Weights of a small class-conditioned image flow-matching model.
Model: arch unet, widths [64, 128, 192].
Training: ademamix at rate 0.0007, batches of 64.
Data: trained on dashed paths with two dots that lie on the same path or on different ones, 73750 training examples, 12.5 epochs.
Rows from block 6, named by matrix and row number. Each number is 128 + 24 x the weight over the matrix's rms, rounded and kept within 0 to 255. All counts start at 0. Numbers have three digits each.
# short0: shortcut pointwise conv (model.decb.0.0.short.0.weight, 128x256x1x1, standardized in use), inputs 86-171
short0.0:127127128128128128128127130127129129127127128130128128129129130127128129127129127128128128129129128130127129127128127126129127125132134126140133142127126126139138124122139125126138126125135124125122134125120126127135124130125138130123137123133136140124138141
short0.1:128129126128128127128128128128129128128128128128128128128128128128128129128129128129129128128129128129127128128128128127128128130139125124150138126129130124135129135125125149125123129127130122126126130130126127125126124129126133133124135130131126126122123128
short0.2:127141125130124126129127124127127127128128128128129129127129133129137128135129127128134130127127122133125128128128126125128129145082131139000131117145101124133016092148090054155144143168153104116133142102138137144142161110118128051125057181123125122140110141
short0.3:130131127125129129133130126128127127129129129126129132128127132132128128127127129132128124126124126126126129129126129127128128068076133061051155029139154155019118135136108092143043138150105054146127151141153164125149130120162147142158114117027133096122131092
short0.4:131119135125126126129129130128126125129128126125124121127126107129111126127122128124115124130127131137130122128115128136127129255107154193225161209144255095201090131144161118095229094104183255169255168114159007153080205110142119058083146201150081126039168117
short0.5:128129127128127129128128128128128128128128128128128129128128132128128128129128128129128128128127128128127128128129128127128128119125151116114139122132122162119125141132119120168125137137129124133124127144156138128124136123124121132153121125127126121134126130
short0.6:128129127128130128128128129129129129128128127128129129128128125128127128126128128126127127129130129125127129128129128128128128135123133137132136138135137152133126127126154131116135128122124124124126129125129137123132126124127134124123154120132123128125133130
short0.7:128128117128133123122129124128126128128128128129128122127128139130132125133128128123123126127128127122132128128131130135124129182173129175169159061028136104104131174141143177123095138000153149125127126148127089096000156111000119129140096115149000160140101088
short0.8:128126125129128129130128127127127128128128127128128130127129132127131128129129129128128135127126128128126127128131127125128129111154132012120140090139128140104146147120126122126088149135099119137112140139147136122079120129092093137141125111124131107136124120
short0.9:128129128128126127127128128128129129128127128128128129128129126128128128128129128129129127128128128126128128128128128127129128131127128129127129126127129126133126128128126131126128131132127130133132130130128131132126131127126127126128128132126127128127127127
short0.10:128127128128127128128128129127129128128128128128128128128128128128128129128128128128130128128128128129126128128127128127129128126135136129129125126126128139136128130126129122128130131128128125128124132132123138128125130128126127128130138123126138127130137139
short0.11:129132126127127128130129127128126126128129128126127128128128136129129127133126129130128130127126125135129128129127128129127129124121135109104126108134123140133108124131122100135129135130124131134131119125136128135103142129106113113135102139099113127132132128
short0.12:128122130128128130126127127128129128128127128128129127128127121127128128126128128128128130128129129126129129128129128128129128172133129125138121117122128120123140128141136140116132141128126190120135128131150118124113183119109116119124124131130116129135136118
short0.14:128129127128127128128128126128128128128128128127128128128129128128129128129128128129129128127127128127128128128129128128128128127126130128102132123129123132125116130127110129133129132129128124131128129130128131130125125123126124129133103129126128128134126128
short0.15:128129128126128130129128127127128128128128129129129127128127124128128128128127128130128131129127127130129126128127129131128128146120135143139150126122127119144122108142125129127145130125152152119129135120101122119114139125125114138117121123124114152111138125
short0.16:128127128129128128127128129128129129128127128128127128128129125127127128127128128127128128129129128123127128127127127127129127141142128142148128134125143127133140134128146142125138127123128146129147130127128124128123128130124127125126129126145122145126129126
short0.17:128130128128128128129128128127128128128128128128128129128128130128129128128128128128128130128128128127128128128129128127128128124104130106103130099134130131108106125133116130129116130130127112129101129129127134100126127113130102133128117128122131113135116122
short0.19:128129129128126129128127129128129128128127128128129128129128126128129128127128127129130127128128129128127129128127127125129128120125142121124142125128128139123126157123120125164126134120128128150123136129128151133121123119120120136140127124126123127157124134
short0.20:120121137130133128117125135128131136127126127131131126130128085125123131137129128116126118130133125103127127128122129138131126107101073255167017255110105043255140081157146217110149052215169135097148106071111174151255075137235201088068255138255228107178141159
short0.21:127128128128128129128128128127128128128128129129128128129128127128127128127128128128128128128127129131128128128127128129128128139124129142127127134127129122125139122137128126129136126131126133124129130123127127130132131131137131126131132128140134130131143127
short0.22:127142125132128124132128127130128130128127127130128130126132127124140129122131130127133147125130127140128129128129128128131129074076134074121089038141101143117143136098128077089028167167097000135000111153094160124064041153088099153174053100080174136158063121
short0.23:128126136125131130127129123128127130128126130130128126127126108128127126127125128125132133128125127143132129128120130134127129183176142130198129119089134062133147150102153164090154105000066136103137140129090073128085076114088110142116145093148077150091122134
short0.24:129130127128128126126130124127127126129129126127126126126127124128134125130125129126127122127127125120135127128130129135127129167113104151152105139141161089154116114118158117131159122106131160132153104101151105131058144123002137110112136168086090077109113096
short0.25:128127127128130127127129127129126128128128127127127127128129128128130127129128129127129128128127128134131127128129129131127128134132108132140110121128133107134135128130134137116129121118124130125122122123123113127128130129130131133125127128120132129115129125
short0.26:129130133129124128129129129128126126128127128126128133131128132128136128132131127129134123125127126114127126129133127120129129164044136111027082042154127149015099113188108096157100145148092150166077055157190123123140173000109026143192130158086117094199144071
short0.27:127127106132146122129133128137128137131126115124130129122127122116124122114126137110102162131134138131154118129142136156124126218178120208255127184214192011255145072121255200000190127000094215000002192109000211000161116032149092165000248000095138040010137152
short0.28:126112114127136132128135126124119122128131126130125128128126125129146126163133135153137114124122114129148125128146128136128130000227142000178255168146153211000176221035135072238077100000118177196089137123058144000103000137163152216064120000077162056025135162
short0.29:127132126129129127126129125130127127128128126127128128128128118129130126126129129126127128126126131127133125129133129133127129144150110141148137135123137091141127122132113139117122106092121136128140138138072141134136065150148132143125126112122154122108078121
short0.30:128128129128126128128127129127129129128127128129128128128128127128128129127128127128129127129128129127127129127128128127129127129129127127131132128128131126131130130127130130127130130126130126131130131126126129130127126128126128130126131127131127128127127131
short0.31:128128128129128127127128130128128129128128128128127128128128126128127128126128128128128127129129128125128128128128127128129128131158156134153160159124135154122134126130134127124131123124129153129164134128131125132129128154132150126126123126148127129118129129
short0.33:127128128128128127128128128128128128128128128128127128128128128128128128128129128128128128128129128128128128128128128127128128123127127124125128127130128129126130130128128126128127128134126124126124128128129141127131125129128129130131127125126133124128127128
short0.34:128129128128128128128128128128128128128128128128127128128128127128128128127129128129129129128128128128128128128128128128128128124126126125127139126131134131129125131129129132130128129125127124137126128128126136127126126125126126136127127126127124129133126128
short0.35:128129128128128127128128127128127128128127128128127128128129128128130128129128127129129129128128128130129128128128128128128128137120138126121125098128132125123117127143111124129131135131125139131127131134130120129117140111128104116136124130119106134127126118
short0.36:128129128128127128128128129128128128128127128128128128129128127129129128128128128128129129128128128130128128128129128127129128117127127121128131128131121140129125136126127122139122126124131122131118120134124143128131125127127121140130131120123128125141127133
short0.37:128147126134131119135130123129125128129127122122119117123131083124112118125121134120120134128123126132148117129132134155124130181145126174199143137181208114235093157134173178083167135000178154179183128087058058146000094139062084095061125142141059178180111131
short0.38:128127129127128129127128129127129128128128128128128128128128125128128128127128127127128128129128129126128129128127128127128128136129128139139132138127132124135128130127134141125128127124136127136131130125125124126129124127126132137124129127137131129134124127
short0.39:128129128129127128128128128128128128128128128128128128128128127128127128128128128129128127128128127127128128128128128127128128126126127131126131135129133132137125128128128128128128129129133129132132131127127133129130129129130131124127127134128126130128126130
short0.40:129129128128129128129129127129127127129129127128127127127128128129128127129128128128127131127127128129128127129129129129126129125125129129129128129129126129128126129124127125129128127128130128126124128129124130124130125125131125129129126125124130128129124130
short0.41:127126131124131131125128126126129129129129130129129124128125128129124128130126127127125132129126129126131131128121129132126127146153131140141132123123137131124105145131136128127153097108137120108140127116107146143136048144140136111128132126156113155152140136
short0.42:126119128130126121128124135131129126128125136134129118131128123122114133119124129133120135133133138189132135126112123125122125255124116166255076129117158000200255076136147255002130108112197133171081167086159000196186109104104193111049204255255255045060075153
short0.43:129139136127127131129129129127131129129128129127128128127128126127127128121126130119124131129128130132131129128128129125126128151132161156123130100092165158139029137151167123119133156114136140199138141140057102169038147139047027084135061103146091186194097150
short0.44:128126132126128131130127128127129127128128130130129129128127136128131129128128127130131126128128127130128130128126127125128128118109127123098114119146112140116126117141109106161112146178136130119116112133149132121152161110127141119156133151110148115140134123
short0.45:128127129128128128128128129128128129128128128128128128128128127129128128128128128128129128128127129125127128128129128128128128123131128135124140124126130136119130129135128122131121120129139137126127129134119179126133126127142123132138126118125138131141128129
short0.46:132159093120120119140132112130115117129126140116128126136135236143169132175130127154119124124102110196129114130153127128130135117148124115053222000130116166032169045183000000167005145206112174030000093151221226001188255060112103091248074178000039126190222050
short0.47:128120138129130133125129128124129128128126127129129128131128110130127129126130129130130119127128131105125121128130128124128129110159132120143138123086118128135134174145114178147097132118141151177148126189130145133104129130136115158157104118123114112118099115
short0.48:128128128128128128129128128129128128128128128128129128128128128128128128129128128127128128128128128128128128128128128128128128133129126130125126127128125126128127128130127129127128129131130130126129126128134126128130132127128129126126127130129128126127129127
short0.49:128129128129128127128129128128127128128128127127127127127128128128128127128128129127127128127128128128129127129128129129127128128119124136118112137132128129134123112127131125126137127134131128115134131116124128131133126135134133115120126132134131132130131131
short0.50:128129128128128128128128128127128128128128128128127128128128128128128128127128128129128129128128128129128128128128128128128128128129129123127127124129127130125129128129130128126126132127128127129127126128131127128124128128125125133127126129126132125128129128
short0.51:127130127127128129128128128128128128128128128129129128128127130129127128128128128128127129128128128130128128128128129129128128103129122130132140132132134133134131134123127130129119126125132121131121132129107137120133107132135133135122129103127132131129125132
short0.52:128128127128127129129128128128128128128128129128129128128128133128128129128128128130129128128128128128127129128128128127128128114122125113117147125133121135119134134128124125151118133148130119122118125127155141121135131124127129138131134127125126117118129122
short0.53:128129127128128128128128128128128128128128128128128128128128128128128128128128128127128128128128128127128128128129128128128128121126127122124128126130126129126125130127127129129129126128124122128125129130129130129131118125128126128129131120126128128131128129
short0.54:128127128128128128128128128128128128128128128128128128128128128128128128128128128128128128127128128127128128128128128128128128131131129123133131128126125127129133130128130131128124128125129130127121126130130127124123132125124124136127128121125126124124128127
short0.55:128128128128128128128128128128128128128128128128128128128128128128128128128128128128128128128128128128128128128128128128128128127129128129129129129129129128128129126128128125127130125128129129125129129125127129126129127129129129128124128128129128129125129129
short0.56:128128128128128128128128128128128127128128128128128128128128128129126128127128128128127130128128128128128128128127128130128128134135133131129126128126136131129128128127130119125127132123128125135125134130111136130125113132130123129130128114124134135138131130
short0.57:128130129128128127128128129128129128128128127129127129128128128128128128128128128128127129128129129128127128128128127126127128117117137117126119116142130142120127124131135123135128143127124119137112119134124126124122129120126127134132123123121126123124130125
short0.58:128130128128128128129128128129128128128129128128128128128128127128128128128128128127129127128128128128127129128127128127127128100110109108126115129136121134136130126111115116130120130135124094128129125133122132128132100137133133121129129132124133129100124129
short0.59:128131130128128129127128128128128129128129129131128125127126129127122127127125127125122125130129128133129129128123129133127128185124100154159060144143148080162139039136131135108163099143122139086164122067139094143124132163117159083098165162154101139090156110
short0.60:128121140129121130127125129126128128127125130130127127130128148128125132126126124131131122128132127121120128127124123114130128251123139099090077070071106068156134111189081120107119161255111162133163124142240088193140255059071117064224161255099094090102129083
short0.61:129127127128127128128128128128128128128128128127128128128127128130129128130129128129129124128127127126128129128129127127129128100128128129138139129138139134115123129129128120130117125116127130137133122130127131125135127126136136129131114140091115133119133134
short0.62:128127128128126129128127128127129127128128128128128128128129132128129129128129127130130126128129128124127129128130127124128127125133156117118135116129130151116126138158129120143116176144140128131120127137146162123120155117116117133147121143126121128135123123
short0.63:128128128128129128128129127129128127128128128127128127127128127128128127129128129127128128128128127129129127128128129129127128131130128130131125129126128123131129126127127130123129124128129129125131127126128123130126128130128129124123129130130127130124125128
short0.64:128128129128128128128128128128128128128128128128128128128128127128128128128128128128128128128128128128128128128128128128128128126132131123129129126128129132121130132130129127131117130128128127132122118130133130128125130125122126132129126126122126118129128126
short0.65:128130126129128127128128127128127128128128128128128129128129130128128128129129128129127129127129128127127128128127127127128128121124125122124125127129119124133129133127121134128127126135124124122121129131135135127144129126127133129128131133125129124131129127
short0.66:128128128128127129128127128127129129128128128129128128129128128128127129127128127128128128129128129128128129128128128128128127126128131128128132129131129132127128129127127126133130131126129126132126127129125133130127125128127127132128127125126130130133133130
short0.67:129128128128128128129128128129128127129129128128129128127128131128129128129127128127129127128128127130127128128128128128127128129130127127129119128125128120129133122129128122122132122121118130120122129122125129127128130124126130128129128126129130127118130130
short0.68:129124130130131128127130125128127127128127127127128130126128125128130126131128128125130126126128129118131124129129127125126129134114133132051080127099123119117081086159118137128116133148120146051134122138140125094141151080143120123139157136149112126136113069
short0.69:128123130127128130129128129128129128128128129128129127128127121128126128125127128127127130129128128125129129128126128128127128142128136133150148142125132143178119124121140131131136137108132137201127128131113129131111129119121112137117116117119128136126130151
short0.70:128127128128128128128128128128128128128128128128128128128128128128128128128128128128128127128128128128128128128128128128128128127131125132130130139128133130139127128128132130127126127126130130132129125128125129127130127130132132130127127127127130129127127128
short0.71:128128128128128128129128128128127127128128128128129128128128128127130128129128128127128128128127127128128128128129128128128128125130134120127133102121129133102131134135126125129102132131135131133101128125133127122118135126123114134129109130128130097132124125
short0.72:127130127128121127128126130123130129127128130129128131128130142127129130131131127136134121129129125136127133127128126124132127085083105136083112139134104170119117099164091100160106121255123109110112112133128236124225148127189143126150158130116161138255167126
short0.73:128131126128128127128128128128128128128130128128127128127128129129127128130128128128130126129128127130129128128127128130128128118089109140101042147147114126143127044117137107130144122139137109095131119096126127130147116149146151122113132149134155107130138143
short0.74:128129127128128128128128128129128128128128127128128127128128129128129128128128128128127129128128127128129128128129129129128128127130127126132132128129130129128130132128130130128127122122130129130126124129128128127123124127124125131128128122127124125124128127
short0.75:126124120125129125124128128128129128128128130130128128127126124128127128126130128129122133129132130124129132128127128126127128079166151103156194109137127159052111223129153167138106135090113138186109146144148165116123111099101133169125098108108109136151123143
short0.76:129128130128127128128128128128128128128127128128128128128128130128127128127128128128127127127127129127128128128128128128128128129128124117122134117131134135110132134130129128129125135132120123132131127132140132128091135120117090131128091131126122126135125126
short0.77:128131127129128126128128128128127128128128128127127128128128131128129128129128128128128129128128127131128127128129128130128128124122113132111089131130121120138122113122119129098136116133129120103129131125129129130136126133131130120095132129127135128135124132
short0.78:128128129128127129128128128128128128128128128128128128128128129128127128128128128128130129128128128125127128128129127126128128129128153118118150114129128144117122148148121128131121144132125129155125132135136147131118130120121116130162118128123123123146125125
short0.79:127128129128127128128127128128128128128127128128128129128128126128129128128129128129129127128128128126128128128128127127129128126127134125126129127127128134125127133132128131133126135130129127135127127133134127127125132126125126133133126128128126126133126126
short0.81:128127129128127128127127128128128128128128128129128127128128127128128128129128128128129128128128127128129128128128128127128127152123124151123123119125129121124120122152121148125122132150126140129144125126139122137130145127129131123130125148130124130135126124
short0.82:128128128128128128128128127128128128128128128128128128128128128128128128128127128128128128128128128129128128128128129129128128130128130127127130122128128130122128129130128126129123131128130130128123124129129128127120131122125119129129123129125125122130128123
short0.83:128129128128128128128128129129128128128128128128128128128128128128128128127128128128128128128129128128128128128128128127128128137127126128128123125129127125131126126130127134124130133128125131125129126129131124128127135124128127127127128133126126127126127127
short0.84:128129128128128128128128128128128128128128128128128128128128129129128128128128128129128130128128128129128128128128128127128128126132130126126144123130128132127128133127126126137124132127134126132122128131124141127126126127125126133129125123124135128141126131
short0.85:128128128128128128127128129127129128128128128128128128128128129129127128128128128128128128128127128128128128128128128128128128125136126126128131128128127138125128137126132128132124129129131127138124126127130128126128127129126132139126125125125135124128127129
short0.86:128128129128128129128128128127128128128128129128128128128128127128128128127128128127128128128128129127128128128128128128128128129126131125129124124127124125123130132133123132125126125132126131125127127136136126126126127127128122131133133125128125125126127125
short0.87:128127128128128129128127129128128128128128128128129128128128127128128128128128128128128127128128128128128129128128128128128128127133131129130139128125130130129132140126128130133127131125137127136130131129130127134125127128124126126127127126131125131135129130
short0.88:128127128128128128128128128128128128128128128128129128128128129128128128129128128128128128128127128128127128128128128129128128128130128125127129126128126127116131131128116128129119127129127130130130125128133126129128131125126127128129128129127128116130129125
short0.89:128128128128128128128128127128128128128128128128129129128128127128128128128128128129128129128128128129128128128128128128128128128129132125127133105129130130118120132130126125129131131113127136134131129131126122130104129121127101128130110126123128129131129128
short0.90:128128128128128129129128128129128127128128128128128128128128128127127128128127128127127127128129128128128129128128128128128128128133124131128128135119129131128129130116132129129131125109125132133126127129129127129129127128127128130124132116129128128132130130
short0.91:128130128128129128128129128129128128128128128127128128128128128128128128128128128128127128128128128126129128128129129129128128132133126132134137126124139132106124139132136132125125125108130128135129127128129131127128123127128126134125130122131125131136125124
short0.92:128128128128128128127128128128128128128128128128128128128128128128128128128129128128128128128128128127128128128128127127128128130131128131130128132127130132133128127127134127127135127129130127126135128126126127129127126132128131127127128128134129134126131132
short0.93:129126128128128128128128127128127127128129128128129127128128135129126128130128129129129126127127128128128128128129128128128129113126128135062116131123115142090123120134075071145130124146118129121133124129139146135138129138140135122143128129127147115139141132
short0.94:128128128128128128128128128128128128128128128128128128128128128128129128128128128129128128128128128129128128128128128128128128127122127127122130127129128127122126128130127128130122129130130128130126129128131128128131130121130126127129125131127127116132126127
short0.95:128131129128126128130129126128128128128128127128128128128128129128128128127128128127130130128128128137130127128129128130128128128098131122111124117147138123149105117122115089127152137120129129130138140124062132139102116127118095099121127129123125135138128139
short0.96:127128128128127128128128129127128128128128128128128129128128131130128128128129128128129127128128128129128129128128127127128128121123130123125138130137128131136126126123128122131134131124134126132126129126122126125132124125148132151124130127122147126121131138
short0.98:128129128128127128128128128128128128128128128128128128128128129128128128128128128128129127128128128128128128128128128128128128125128128130120126126128122133122124131130117125130122131135130125126125125133133133128133129128132130127131128129129131123133126128
short0.99:128129129128128128128128129129128128128128128128129128128128127128128128127127127128128129129128128129128128128128128128128128131137132128138130129125127128127134127124132126125134131126136138124126128128124121129127132127127131125124130128131129131123137131
short0.100:128128128128128127127128128128128128128128128128127128128128128128128128127128128128128129128128128127128127128129128128128128130129131128127129126128130130123124131130130130127127128126126127132127128129130129127125130125127125129131123126126126126131125128
short0.101:128128129128127128129128128128128128128128128129128129128128128128128128128128128128128128128129128128127128128128128127128128120124126121129129125133130132131131131127128131135121136129125120139119123130126133125129126125127127145131127121124133125127126129
short0.102:128127129128128129129128128128128128128128128128128128128128129128128128128128128128128127128128128127128129128128128128128128130131128128126127128126130128126129128131127126130125130130123130130129128131131130129130129128131129128131129130128130128126127125
short0.103:128128128128128128128128128128128128128128128128128128128128128128128128128128128128128128128128128128129128128128128128128128131130129131132124130126128126132127126127135128126134127127128129125127130128123125127129128130129130126127129126129128131127129128
short0.104:128127129128128129128128128127128128128128129128128129128128129129128129128128128129128129128128128128127128128127128127128128126141129122139132124125131134127139148124133139129123130129128122133126128132130127126125128128123129130132128122132123128129124127
short0.105:126124129131130126125128130129128130128126127128127128127128115128128130124128128124129127129130126121129128128130128128128127156134109133188109200120140097180137132113241158109146116116143134121128139119120100125144112124117158120102242133145146122116120125
short0.106:128127128128130129128129127128127128128129128127128128128128126128129127128128129129127129128127129131129128128128129129127128122128121121129133131130123128129129130121125130129128129120122130129130126130130129120120128129122126131124121120126122128120128128
short0.107:128129128127128128128128128128128128128128128128128128128128128128129128128128128128128128128128127128128129128128128128128128121119125128121126130131129128132130126128128128130123129130131120126123127125128132125130128130128130129129130131130131121132123129
short0.108:127125130131130125123127129129127129128128126129126126128129126128126127127127128120126119128128129112128125128134128128127128154140137141130102123099112171069154135193171130130087129169151153119130084135255090130122255142123126124152093173146101144135139099
short0.109:128127130128126129129127129128128128128128129128129127129128128128128129127128127128129128129128128127127128128127128127129127130125131130123124126131125133126125124134125126129125135135123126126127127128133133128132134128135126133137126132127130127134134127
short0.110:128127128128128128128128127127128128128128128128127127128128128128128128128128128128127129128128128130129128128127128130127128126130128129137130132128131126134132127115131130128134116112135133106132130127108130124120128132125135121122131127129125131097127129
short0.111:129129128129127127128127128128127127128127128128128129128129129128129128129129128128127130128128128132127127128129127128128128126108132110109128098136127134114132135133118131129120140140132120131116127130142125128108141126114119126133119130131123115135122121
short0.112:128128129129129128128128128128128128128128128128128128128128128128127128127128128128128130128128128127128128128128128128128128128149128121150130126127134131128135131129144127129122127124128125128119124128121134121125126130127127172126130121124136126128127126
short0.115:128128128129127128128128128129128128128127128128128128128129127127129128127128128129128128128128127129128128128129128128129128127132128128132133130126132129129130133125131122126128128128134129129128129130126128126125128128125124128125129127129127125130127130
short0.116:129129128128126129129128128129128127128128128127128129128129130126131128130128128128130129128127128130128128128131128127128128128113134074076135069138125143083107132135127110137101139136129126129120108129136138121116140115113099132131108128127104115137124126
short0.117:128128127128127128128128128128128128128128128128128128128128129128129128128128128127129127128128128128128128128128128128128128128127130124127123125129127128129127126128131126127127129129125113129125127128126128127128128128127129129129128129128130128126125127
short0.118:128128128128128128128128128128128128128128128128128128128128129128128128128128128128128128128128128128128128128128128128128128124125130123127128126133128134132127129127128124130128131128129123130124126130125136126128127127127126131130126125125130127129127129
short0.119:127128127128128128127128128127128128128128128128128128128128128128127128128129128128128129128128129128128128128128127127128128121126132125124131127130128153129127130128129122132129133129138122130120127129124146126128125128131124139126124120126141124135126135
short0.120:128126128127130128128128127128127128128129129128128127128127133128125127129127128127124128128128127132128127128127129132128128138134133140108137126128112133094131124102125107124135129134133135101134137126141119128131132129128141089113114131132114131079139131
short0.121:129130127128127129128128128127128127128128128128128129128129136129131128131130127127130127127127127118128128128134127124128128124130122115101144097126125136070120135146095116145045126129109128139106105136129153123135116117135083149142126122113127129148131115
short0.122:128130125128131127129128127129127128128129128127128127127128132128130127131128129128128128127128126129129128128129129130127128117132130118130132134129130134127132131120130118131128114121130117128125128122122133131130118134132132130123126126132132130129123131
short0.123:129130126129128129128128128128129129128127127127127129128128115128130128125129128129129133127127129120127128128128128128129128106100141115115123118138120235133111119127114156131123137158130107134135143132123159133125112132134105129152114130122125145147110119
short0.124:128127128128128127127128128128128128128128128128128128128128127128127128128128128128128128128128128127128128128128128128128128128131126130131127134127129126131129127127130130127130127127127130127132131127127127128129126132130132127127129129131130130126128128
short0.125:126138120128129133129128132127131130128126128133127128128129137127139130123129128131119144130126130155126131129123128127127127048035161090135122080210136137255115082255099255109090125110149047169115184136062112109061106164184090147128098125129120160202068116
short0.126:130133121134135126132131121138121124130125122115129125125132126124143125141121132117126121126122125109132128130145135127124131228215144146131047120000123060054133121139204144076154145000000159177108112161207000137024168104000086171145131100091104102128147027